Weights of a small model that predicts nearness at each pixel: 195000 training examples.
Rows from block 7 of the encoder of a small model that predicts nearness at each pixel, named by matrix and row number. Rows with one number within an expert belong to one neuron, the router's apart. Each number is 50 + 12 x the weight over its row's rms, rounded and kept within 0 to 99. All counts start at 0.
Before each expert's rows are labels from the 100 images, of 14976, where the router gives the expert most weight on average: "responds to" is what is common among them. Only what is clearly more common there than usual is listed. The data: rendered solids tumbling over patterned floors. In brackets: how many of the 100, against the usual share in percent.
# router: router (encoder.blocks.7.mlp.router.weight, 8x160), inputs 0-159
# gate: expert gate (encoder.blocks.7.mlp.gate, 8x32x160), inputs 0-159
# up: expert up (encoder.blocks.7.mlp.up, 8x32x160), inputs 0-159
# down: expert down (encoder.blocks.7.mlp.down, 8x160x32, transposed), outputs 0-159

# expert 0
responds to: count: four (61 vs 23.2); cube frame (29 vs 9.8)
router.0:50 45 39 50 41 45 40 53 40 45 41 47 47 51 46 43 46 44 47 31 98 33 50 39 38 42 48 46 38 47 43 45 45 51 48 48 44 61 50 25 49 37 42 40 43 51 41 47 31 41 76 41 34 48 43 25 24 39 49 48 36 16 50 51 38 42 47 45 44 47 48 48 48 46 39 29 42 47 04 34 38 43 51 41 39 33 44 50 48 34 47 43 44 42 52 49 38 45 55 44 45 43 36 46 46 29 46 43 38 51 49 47 41 44 44 46 47 47 52 28 48 44 44 47 39 47 70 62 36 39 35 44 47 47 45 50 42 41 43 46 50 49 42 43 44 36 50 00 50 45 46 46 39 23 29 33 43 48 42 43
gate.3:47 53 48 50 49 58 52 46 57 70 38 57 50 46 50 60 46 47 52 45 70 60 41 51 52 42 48 47 53 44 51 71 47 54 48 50 53 00 45 23 48 51 43 42 57 59 44 56 48 49 49 44 46 46 45 45 44 49 83 36 44 69 62 46 48 54 48 46 45 52 59 45 57 55 55 31 52 60 61 47 46 47 46 58 46 36 46 40 55 55 47 46 47 52 51 61 53 51 52 51 48 57 49 41 50 38 55 60 45 45 49 51 56 50 54 47 53 56 51 47 45 54 49 43 57 57 86 67 44 44 60 53 46 57 55 51 47 47 48 51 53 40 39 52 55 55 52 21 57 47 56 53 49 20 47 41 45 44 60 46
up.3:57 43 45 59 51 49 46 53 48 38 46 44 48 49 55 46 62 44 48 60 22 51 57 59 54 65 44 53 59 43 44 36 42 38 43 57 53 99 42 76 57 55 56 56 67 55 49 43 51 52 63 54 53 51 49 54 38 58 26 55 54 34 50 50 62 49 43 38 56 57 40 56 45 47 44 59 52 47 43 43 59 48 57 54 47 53 55 51 54 45 59 58 33 51 63 45 42 52 56 42 53 59 44 53 47 66 49 55 57 51 45 46 53 56 51 38 65 49 53 52 45 50 63 52 48 46 07 38 51 63 53 40 44 56 48 44 52 45 48 36 41 57 49 58 60 43 42 74 49 60 58 54 50 77 59 61 54 58 53 55
down.3:51 36 48 57 58 43 55 51 26 52 44 40 59 47 41 37 46 39 54 38 21 47 44 43 65 61 46 66 52 53 53 39 42 50 53 51 50 54 47 59 54 38 64 67 39 49 67 65 54 63 99 48 56 43 51 53 57 52 48 55 63 20 44 44 68 46 46 48 73 62 64 47 57 34 67 45 49 56 01 48 54 44 44 60 48 66 50 42 64 68 49 59 54 40 58 34 48 67 47 44 56 41 62 53 45 45 45 57 44 48 29 60 62 66 44 48 65 69 50 54 54 40 54 54 40 52 03 77 67 46 29 47 31 51 56 42 44 57 47 59 43 47 56 36 50 55 50 32 54 66 48 57 49 54 60 44 61 54 61 43
gate.4:53 59 65 42 54 62 60 59 54 73 64 57 61 54 62 57 64 77 56 24 16 70 40 50 53 44 48 56 47 45 61 70 73 53 53 60 32 95 43 27 55 42 52 58 33 56 64 56 47 56 52 49 39 68 56 51 37 50 76 53 64 32 56 53 63 65 59 51 57 43 46 51 60 46 49 38 52 66 49 48 50 56 46 57 55 57 43 52 40 46 58 43 49 50 51 47 60 53 43 39 41 33 59 61 65 41 46 58 55 50 57 57 63 48 60 57 63 63 52 49 64 53 42 44 61 52 39 98 59 55 49 58 50 54 66 51 59 57 52 59 51 34 38 54 56 55 55 08 52 49 26 55 64 27 46 34 53 50 56 54
up.4:54 56 63 47 53 56 26 53 44 33 62 56 45 50 61 59 57 53 57 58 88 60 45 56 47 73 43 54 49 43 55 34 67 55 58 56 34 75 48 68 51 43 60 63 37 50 65 53 38 43 75 50 47 56 52 58 61 47 38 50 38 88 45 47 45 61 56 51 52 38 45 50 52 37 48 42 48 58 48 53 46 53 45 52 61 46 58 53 49 58 60 52 56 54 46 50 61 45 34 63 44 37 57 55 60 67 48 52 58 48 50 62 61 56 48 51 59 58 54 46 58 53 50 51 57 63 13 00 46 58 55 74 52 55 65 48 60 47 31 68 51 40 51 48 54 43 52 38 51 54 26 59 59 66 62 52 51 52 61 55
down.4:44 51 43 57 60 42 76 45 50 54 40 53 49 46 44 62 46 24 51 32 62 44 54 44 58 44 45 44 52 38 51 64 40 50 49 47 48 99 59 24 54 46 63 41 55 47 50 45 38 58 44 40 46 46 43 63 52 46 66 47 60 72 43 44 37 50 40 47 62 55 50 54 51 44 58 52 54 42 90 54 63 55 50 70 46 61 51 58 51 56 49 45 50 58 46 54 46 51 51 52 62 49 49 46 46 43 50 47 54 43 52 39 55 42 49 48 53 41 52 59 36 55 36 53 36 41 99 00 66 53 62 63 58 46 45 49 43 39 40 56 42 53 39 53 47 50 53 48 51 47 54 56 40 27 31 45 46 57 49 42

# expert 5
responds to: count: four (67 vs 23.2); cube frame (33 vs 9.8)
router.5:42 44 51 43 36 48 39 43 50 60 52 51 43 45 37 34 49 59 45 50 99 51 44 49 47 47 43 44 45 39 47 69 49 38 39 42 46 82 42 47 48 48 44 52 44 37 51 40 46 47 99 45 47 42 44 54 48 45 66 43 55 51 36 38 54 52 36 43 38 44 42 41 39 39 47 45 46 46 04 44 47 57 51 41 55 50 44 41 43 44 55 44 55 45 44 41 51 44 56 37 44 49 52 48 55 52 38 45 48 37 40 36 51 56 48 43 54 42 38 53 40 45 59 43 54 39 29 65 51 50 49 01 44 43 45 37 51 48 53 38 37 50 41 45 44 47 41 23 55 44 54 46 53 55 47 32 45 42 36 46
gate.0:47 53 43 56 73 40 68 52 51 91 57 48 46 52 47 63 43 63 49 24 38 44 63 43 54 19 47 60 53 44 46 86 37 47 43 49 53 54 60 05 52 43 39 48 53 54 36 52 33 61 68 40 51 36 52 47 29 48 89 55 62 55 57 65 47 43 49 51 56 53 68 59 53 44 63 39 53 38 75 39 62 52 45 57 43 61 45 50 59 34 36 50 52 57 42 53 41 45 49 42 60 52 39 45 38 41 53 47 39 66 47 47 39 51 51 52 38 42 46 25 53 53 42 54 40 35 51 60 56 42 49 50 40 42 41 54 54 42 52 54 56 58 24 53 46 51 59 36 51 61 51 42 37 01 57 39 48 53 34 47
up.0:44 84 54 47 42 49 31 52 46 62 69 34 59 55 45 36 35 67 53 71 47 72 41 55 58 57 32 38 46 56 51 34 63 43 53 50 39 69 48 66 48 44 43 61 29 60 39 68 82 29 49 61 50 61 33 48 49 36 65 57 52 14 53 46 83 55 49 31 36 32 44 54 47 53 40 45 44 45 36 38 38 63 45 36 43 62 48 39 58 50 46 37 47 46 41 42 65 40 45 27 60 53 42 44 64 64 49 47 40 54 47 55 48 47 57 57 57 34 59 79 62 62 44 42 56 51 56 55 47 45 47 50 49 33 73 42 47 50 51 39 58 32 59 37 40 46 64 78 44 50 34 22 56 55 59 46 50 61 35 50
down.0:49 47 60 60 60 50 17 46 54 50 61 54 52 62 63 62 54 57 47 51 73 57 50 51 52 44 43 36 38 43 53 53 63 35 54 74 63 00 51 55 59 20 47 51 54 42 58 73 55 52 66 74 49 51 30 51 47 46 38 52 42 65 33 49 46 63 54 47 51 28 57 52 51 51 59 51 40 56 77 48 45 41 45 31 63 49 59 39 51 50 40 30 59 43 44 55 54 69 33 58 54 36 68 52 49 44 52 45 45 47 41 71 55 46 55 50 36 47 46 43 52 49 69 52 52 42 68 35 44 41 42 60 70 58 50 43 58 69 62 51 73 49 68 29 54 49 43 22 70 46 46 40 34 52 25 47 55 49 46 57
gate.1:59 48 46 44 83 43 52 48 63 74 48 61 53 49 43 67 55 76 45 23 60 44 54 46 53 41 45 63 53 48 44 66 43 62 30 40 60 46 62 24 56 58 43 49 67 74 44 73 33 52 66 51 57 29 38 54 25 44 70 52 46 66 50 63 37 53 47 43 72 70 70 60 38 27 68 50 58 42 69 28 64 47 47 59 37 57 58 48 50 31 30 35 46 70 63 47 38 60 61 62 55 62 26 49 47 48 42 60 28 61 49 25 54 46 66 45 52 51 46 25 46 51 44 42 42 49 44 61 47 51 47 63 47 52 56 48 39 52 51 58 50 41 28 49 43 48 45 48 49 50 53 58 49 19 60 43 56 43 35 57
up.1:49 47 53 49 22 57 39 66 36 36 57 41 34 51 40 36 45 62 64 56 23 46 47 45 47 54 56 31 36 73 63 35 58 65 54 34 68 67 49 53 55 67 47 68 59 43 60 28 58 45 35 61 59 51 67 48 58 71 27 48 55 31 57 46 61 49 40 44 26 52 56 43 50 64 65 38 80 52 41 64 35 47 66 34 46 24 60 46 51 61 52 44 51 32 46 24 40 60 51 32 55 46 59 39 53 51 25 62 44 52 61 48 54 50 44 35 54 53 26 62 49 58 43 56 54 47 54 48 64 71 25 31 41 37 56 43 47 52 55 35 58 46 60 66 67 63 35 61 51 54 39 41 52 75 61 52 70 48 43 55
down.1:46 39 61 46 59 48 53 58 53 38 52 44 60 51 42 53 59 58 48 53 85 47 64 63 41 68 59 57 60 46 51 55 45 44 51 51 30 00 34 55 61 38 29 59 53 46 55 54 49 41 82 45 58 58 49 43 51 51 41 51 49 94 46 46 54 53 50 36 45 48 52 38 56 39 37 65 40 49 58 49 47 56 57 64 55 43 50 64 37 41 53 39 51 35 52 41 60 54 46 62 41 47 31 53 63 59 61 54 59 58 59 56 40 44 45 49 52 58 58 29 56 64 58 30 60 53 70 19 18 38 54 81 52 58 39 58 37 35 35 49 31 68 40 47 38 35 47 29 47 55 50 47 49 52 57 66 45 47 61 36

# expert 2
responds to: count: four (88 vs 23.2); grey object (43 vs 19.3); white object (40 vs 19.2); cube frame (28 vs 9.8)
router.2:47 45 70 43 46 47 46 38 52 53 75 64 46 47 48 62 59 56 45 55 99 66 49 70 49 55 57 46 46 55 48 53 70 46 51 51 50 69 48 40 47 48 46 71 44 41 81 46 48 49 99 47 47 55 46 42 43 46 57 45 53 48 46 44 52 78 52 46 49 46 45 47 50 49 49 65 48 58 81 48 49 59 39 46 63 49 45 48 46 49 58 45 58 45 42 49 67 46 36 60 47 56 68 45 61 40 60 47 67 43 51 52 77 58 51 45 59 47 45 42 50 46 60 46 63 53 75 64 52 68 48 59 44 48 47 45 78 49 55 50 44 60 65 47 46 49 48 42 58 45 58 51 60 23 46 74 47 46 49 47
gate.3:51 49 54 49 54 50 54 57 62 53 46 49 51 60 57 63 54 59 50 45 71 56 51 50 45 51 51 58 54 64 51 68 60 52 50 54 48 53 53 27 55 52 49 52 44 61 45 55 45 52 00 55 54 56 53 40 39 50 99 54 42 83 61 59 47 50 53 44 64 55 59 52 52 46 53 55 51 53 81 40 40 55 54 53 50 40 55 53 55 45 52 54 50 54 49 48 52 58 50 51 45 51 45 55 53 31 65 58 49 61 55 55 51 50 59 57 48 60 55 38 51 54 47 53 47 52 80 73 45 49 50 65 55 52 55 56 46 57 46 63 54 53 57 52 54 51 53 76 59 45 52 57 56 01 37 67 56 57 54 52
up.3:52 45 48 61 56 43 40 39 42 47 48 53 46 49 53 60 53 38 48 54 33 48 54 52 61 54 51 51 58 39 51 36 45 48 46 49 49 32 50 87 43 42 55 47 67 45 51 52 39 57 99 47 45 40 50 69 58 49 00 49 49 33 51 43 48 43 45 52 56 53 48 44 43 59 51 56 56 38 44 52 62 52 47 58 51 51 49 51 44 58 52 53 51 62 55 52 49 50 56 56 55 48 50 46 49 81 52 47 52 50 49 45 45 54 40 49 50 39 47 48 43 47 57 57 45 46 19 10 51 49 55 48 49 55 52 47 53 49 55 64 42 51 49 55 53 50 50 43 48 53 55 52 46 99 67 51 42 44 55 54
down.3:56 49 40 52 91 53 54 46 52 59 47 52 43 55 51 93 53 53 53 39 68 44 53 57 51 48 46 51 44 25 51 58 51 53 48 52 48 26 51 52 44 53 47 44 48 53 45 51 31 50 64 51 53 58 51 39 41 57 30 52 38 79 55 59 46 48 44 53 87 52 59 54 47 12 52 58 52 45 63 39 53 46 54 80 53 50 48 55 56 41 53 58 53 41 55 53 44 42 45 66 61 57 52 49 46 43 67 48 52 52 42 42 39 56 47 52 50 58 53 40 50 54 44 54 51 45 32 65 49 44 55 87 48 53 52 61 53 49 50 80 53 50 05 59 48 48 51 00 54 56 49 56 41 52 51 56 48 59 53 45
gate.4:56 45 48 47 45 41 46 47 39 65 36 46 66 51 48 48 46 49 43 49 76 33 60 47 73 45 48 47 60 57 57 44 48 46 45 43 53 51 54 63 56 51 39 48 52 71 50 54 61 64 99 55 68 42 46 62 41 64 48 45 56 59 61 67 58 43 54 51 42 62 63 48 40 61 54 36 46 42 63 45 56 37 56 64 40 49 59 62 54 45 51 62 50 56 56 54 38 58 66 46 62 59 46 36 43 77 49 49 47 55 48 41 47 54 49 54 42 51 59 48 42 52 57 56 41 48 21 23 57 46 66 50 52 56 48 46 49 50 56 46 56 51 59 58 55 50 53 01 55 48 61 54 44 70 71 46 47 59 43 55
up.4:65 69 53 52 48 60 32 54 46 58 53 65 45 52 55 45 51 46 62 48 41 36 49 43 55 61 43 51 71 71 66 46 52 55 48 61 57 44 38 77 54 64 52 54 49 56 48 60 61 61 00 55 64 53 53 46 63 57 55 56 49 37 58 54 59 38 60 57 29 50 57 54 45 79 58 44 58 49 47 51 51 35 51 39 53 37 63 56 50 62 58 71 54 68 64 62 54 53 62 50 61 63 52 52 50 78 51 48 48 59 54 40 55 53 39 52 49 58 47 62 36 65 45 65 48 61 82 90 36 52 75 50 49 55 51 51 56 47 65 34 46 43 70 54 46 54 50 69 57 65 37 74 45 60 71 63 50 56 49 56
down.4:44 45 51 47 55 57 29 59 56 37 57 42 58 46 59 48 38 46 46 63 41 34 39 44 34 48 39 43 51 10 49 44 48 34 47 40 57 09 38 34 47 50 58 58 47 38 54 52 36 53 99 41 48 61 55 52 43 57 62 47 51 47 50 53 59 36 53 55 78 65 44 35 53 31 59 51 54 30 62 42 54 40 52 58 52 47 58 53 58 57 52 58 51 46 51 49 49 62 58 47 53 61 53 61 43 47 39 43 47 46 42 59 40 56 55 45 47 51 45 42 41 38 51 57 46 50 49 44 52 37 60 54 47 43 57 48 43 64 40 67 50 39 23 47 34 43 57 00 34 61 39 41 56 35 39 37 43 53 59 59

# expert 4
responds to: count: one (71 vs 25.8)
router.4:60 61 38 65 55 64 62 62 61 58 36 44 61 61 59 50 48 57 62 47 43 42 60 35 60 52 53 61 62 51 62 57 39 58 56 59 66 51 59 49 60 60 61 37 65 55 34 59 59 61 85 61 60 53 61 54 53 62 58 62 60 36 56 58 60 35 55 61 57 61 61 60 57 57 60 43 61 50 61 58 60 39 66 60 39 60 61 60 60 55 39 62 38 62 64 58 39 61 60 50 61 58 37 64 33 54 43 61 38 56 57 55 35 40 60 61 39 65 56 54 58 61 37 61 40 57 20 99 59 36 60 44 62 61 68 57 35 61 59 57 58 44 42 61 61 60 58 53 46 61 58 60 40 48 57 42 61 60 57 61
gate.3:47 43 45 41 62 48 65 50 52 84 54 49 58 57 46 64 51 64 45 30 72 45 52 45 51 22 39 47 35 48 54 87 48 54 45 46 43 28 54 17 52 49 37 49 34 57 49 53 37 57 39 45 46 54 52 40 26 49 79 52 53 81 51 49 51 46 54 40 63 48 61 51 48 43 53 37 51 51 70 36 55 52 54 57 46 52 35 43 64 39 47 47 46 39 39 53 46 50 48 43 56 38 36 49 57 41 52 48 45 47 50 49 52 39 57 52 46 49 48 36 50 44 35 43 44 31 99 62 49 48 51 71 46 35 53 54 38 44 66 61 52 43 37 56 47 44 50 49 46 47 44 33 25 00 44 43 53 48 43 49
up.3:49 43 51 45 61 46 74 46 37 63 50 42 39 47 48 72 55 21 49 45 87 45 44 51 52 43 31 46 51 29 56 58 62 54 45 56 45 48 46 43 41 48 52 49 47 41 47 42 30 60 00 34 65 49 49 66 65 60 24 40 63 98 58 42 42 47 42 45 70 58 44 47 52 34 63 35 58 43 61 48 62 53 40 54 41 61 47 49 57 51 50 54 40 39 41 45 47 54 35 61 57 49 49 48 43 49 49 51 55 49 48 50 51 57 39 46 42 57 57 40 57 45 43 48 46 40 96 43 57 55 72 70 46 46 56 50 49 41 37 63 49 53 27 45 43 61 52 48 51 44 47 51 42 36 64 35 48 53 65 47
down.3:50 50 45 54 65 48 52 51 60 53 48 58 46 53 57 61 46 49 45 43 46 48 57 56 47 43 36 54 37 44 61 59 45 56 53 39 48 00 45 18 56 49 44 49 42 58 49 52 28 35 99 48 49 55 57 43 43 45 65 44 42 95 58 63 44 52 48 48 49 48 57 55 53 34 40 43 54 47 87 47 55 46 45 45 47 43 44 46 47 35 44 41 41 34 44 62 45 54 45 54 52 51 44 50 50 41 57 47 45 57 50 53 43 53 61 50 41 52 55 45 51 42 54 53 43 50 85 21 51 47 52 65 56 47 43 54 45 49 32 53 50 52 51 41 46 37 62 47 52 47 54 36 40 04 43 48 51 45 58 39
gate.4:62 63 64 64 73 58 60 63 54 57 63 61 62 61 64 46 63 62 62 58 39 63 62 65 60 62 63 63 61 63 62 58 63 62 63 63 60 40 62 54 62 64 61 64 57 62 63 64 64 62 55 62 62 63 63 59 51 62 36 63 66 40 62 63 59 64 63 63 68 63 64 63 62 63 62 64 62 63 33 57 58 65 60 60 65 62 63 62 64 61 64 61 63 62 53 61 62 63 58 61 63 58 62 63 63 51 61 63 63 62 63 63 64 63 65 63 63 62 61 53 63 63 64 62 64 63 64 36 60 64 61 41 63 63 60 62 63 63 60 62 62 62 61 61 61 62 62 64 60 64 60 62 63 50 59 50 61 62 61 59
up.4:63 62 64 63 75 58 61 64 53 55 64 62 62 61 62 48 62 57 63 61 38 63 61 64 60 64 63 62 62 62 62 55 64 61 63 64 61 37 61 59 61 65 63 64 58 61 64 62 64 61 52 62 63 62 62 63 57 62 31 63 64 40 61 61 58 64 62 62 70 62 62 62 62 61 63 63 62 63 31 59 59 63 60 61 64 62 64 62 64 63 64 63 63 62 55 62 64 63 57 61 63 59 64 61 63 51 60 62 64 61 64 63 63 63 61 63 64 62 60 55 63 62 64 63 64 64 57 45 61 64 61 42 62 63 60 61 63 62 58 61 61 61 60 62 63 63 62 64 60 63 60 65 63 55 60 51 63 63 62 59
down.4:42 48 63 57 62 57 55 52 56 44 68 64 43 33 60 74 65 49 51 71 66 65 37 72 57 62 62 49 58 56 49 43 64 37 64 61 42 52 38 75 36 55 59 68 55 30 71 41 48 54 41 57 59 62 60 58 68 57 43 44 59 52 31 30 51 66 61 63 78 47 40 44 61 51 56 64 54 64 44 61 54 64 50 56 67 56 63 38 45 65 65 54 66 57 58 39 66 48 54 60 51 36 69 56 66 72 62 56 73 32 62 59 69 67 44 48 64 42 36 62 60 54 61 45 67 61 79 42 57 70 60 58 49 63 59 34 67 53 49 57 36 42 44 51 61 58 37 48 39 55 45 67 68 72 63 51 50 42 64 56

# expert 7
responds to: count: one (83 vs 25.8)
router.7:56 60 50 58 59 63 62 57 65 64 46 58 59 54 56 56 53 64 60 59 74 55 55 54 65 58 56 59 63 52 63 64 59 55 54 56 64 60 55 62 54 65 61 50 62 55 47 57 66 63 81 63 65 53 61 65 64 63 64 59 67 06 55 55 66 46 55 60 59 59 59 57 55 59 64 57 63 53 43 63 64 49 56 63 50 67 60 56 58 61 47 62 49 62 57 56 50 60 52 55 60 66 50 63 43 62 53 62 54 55 55 55 47 50 63 60 47 59 54 64 56 61 46 59 50 56 64 99 66 51 66 51 60 59 63 56 46 64 65 58 55 52 53 62 60 65 53 05 55 60 66 59 52 61 65 56 62 58 60 62
gate.3:45 48 32 44 81 41 40 40 62 59 45 39 45 51 47 68 42 59 45 40 58 51 36 50 52 43 40 50 53 36 52 72 38 56 45 45 58 00 58 36 63 41 41 52 60 59 38 49 21 42 70 44 53 48 49 48 32 49 57 46 47 67 55 68 40 33 53 44 88 49 55 47 45 20 49 51 53 41 72 29 57 45 34 76 46 56 48 52 58 25 43 58 39 49 53 45 48 49 51 51 53 63 31 45 41 74 61 52 38 52 50 38 48 46 61 50 37 42 34 31 48 44 54 52 44 50 44 24 47 53 46 70 54 51 42 53 49 46 60 80 55 54 27 57 42 41 49 56 48 48 61 43 36 27 52 47 56 49 55 56
up.3:47 52 50 51 72 50 25 53 50 37 56 49 51 44 53 78 52 49 46 62 52 64 43 50 40 72 53 47 45 28 54 69 47 48 49 43 44 10 36 42 45 41 47 59 47 54 47 48 27 35 82 40 46 52 45 53 43 41 58 52 26 73 48 50 33 52 50 50 84 44 36 55 48 14 34 52 44 62 68 46 44 63 34 71 55 52 48 43 46 39 53 49 49 46 46 45 48 48 50 71 40 41 49 52 51 83 63 43 44 38 51 47 51 47 52 52 55 44 47 34 50 47 40 45 46 67 60 11 35 49 38 64 41 46 50 47 51 47 37 84 46 48 18 42 48 35 50 47 42 48 51 47 47 30 52 47 44 44 63 51
down.3:57 44 49 53 35 54 43 65 47 58 47 52 62 58 46 40 53 53 42 55 46 53 40 54 57 57 47 48 54 56 45 46 41 50 59 56 53 00 47 45 50 45 38 42 46 53 55 61 58 37 99 53 47 52 54 55 54 54 37 61 41 28 46 54 50 53 57 45 37 42 56 50 38 55 56 56 35 52 87 49 55 53 46 47 53 41 52 57 37 50 49 44 60 54 55 45 56 53 61 56 34 53 34 57 44 61 50 52 38 49 58 53 51 40 48 51 41 36 67 57 54 48 58 48 49 62 45 43 57 47 40 44 50 54 57 58 39 48 68 45 53 52 58 52 55 55 67 48 37 46 52 61 60 51 58 60 67 48 55 63
gate.4:58 48 51 53 54 50 60 53 60 66 42 52 62 63 47 41 55 76 36 38 50 43 44 42 41 28 44 43 47 49 39 78 68 45 53 56 52 46 55 07 62 43 41 54 50 60 52 62 46 49 62 53 46 49 44 40 36 44 99 51 59 44 56 59 66 54 39 35 44 39 64 61 44 63 41 58 48 53 80 46 37 46 59 39 53 54 47 50 39 50 37 49 46 58 51 53 52 57 47 40 35 47 35 47 48 52 49 51 41 60 52 53 55 41 59 60 44 66 51 42 64 56 45 49 38 48 71 62 41 50 37 50 46 45 53 57 59 54 84 38 47 45 45 57 57 51 55 43 52 55 52 49 36 00 41 47 49 54 47 54
up.4:54 61 58 47 54 60 36 51 53 51 34 42 41 41 45 77 53 57 57 58 37 68 58 46 53 67 43 44 45 30 44 54 43 51 48 62 63 51 63 16 47 39 64 58 49 48 51 57 36 34 49 36 39 44 32 52 47 60 96 54 50 61 45 41 60 51 55 57 70 44 34 31 68 22 44 38 29 49 70 50 45 71 61 68 48 55 53 37 37 42 57 44 57 48 61 61 44 50 59 52 56 51 67 57 47 64 45 62 49 52 39 51 28 52 62 53 36 39 56 49 51 62 59 45 50 64 47 32 47 56 67 69 49 64 53 47 52 67 47 82 43 58 26 31 60 27 48 22 47 52 52 61 44 20 57 45 48 60 58 43
down.4:47 51 45 56 53 57 48 57 60 51 47 45 35 46 52 47 49 60 50 37 34 39 46 52 32 61 47 49 46 59 45 58 55 53 49 65 32 00 61 47 49 42 52 51 43 55 53 50 69 48 56 52 51 50 52 54 49 47 48 45 39 17 66 57 45 34 40 45 29 53 60 45 44 59 43 60 37 50 90 54 45 40 62 44 52 38 58 63 66 74 47 35 41 48 48 63 40 50 49 48 44 57 48 58 35 53 52 50 48 48 44 61 51 48 43 55 49 66 51 56 55 60 36 41 66 53 00 82 35 43 52 37 57 38 51 53 56 43 57 45 62 54 52 40 41 52 61 85 47 46 47 46 48 70 52 46 53 60 51 41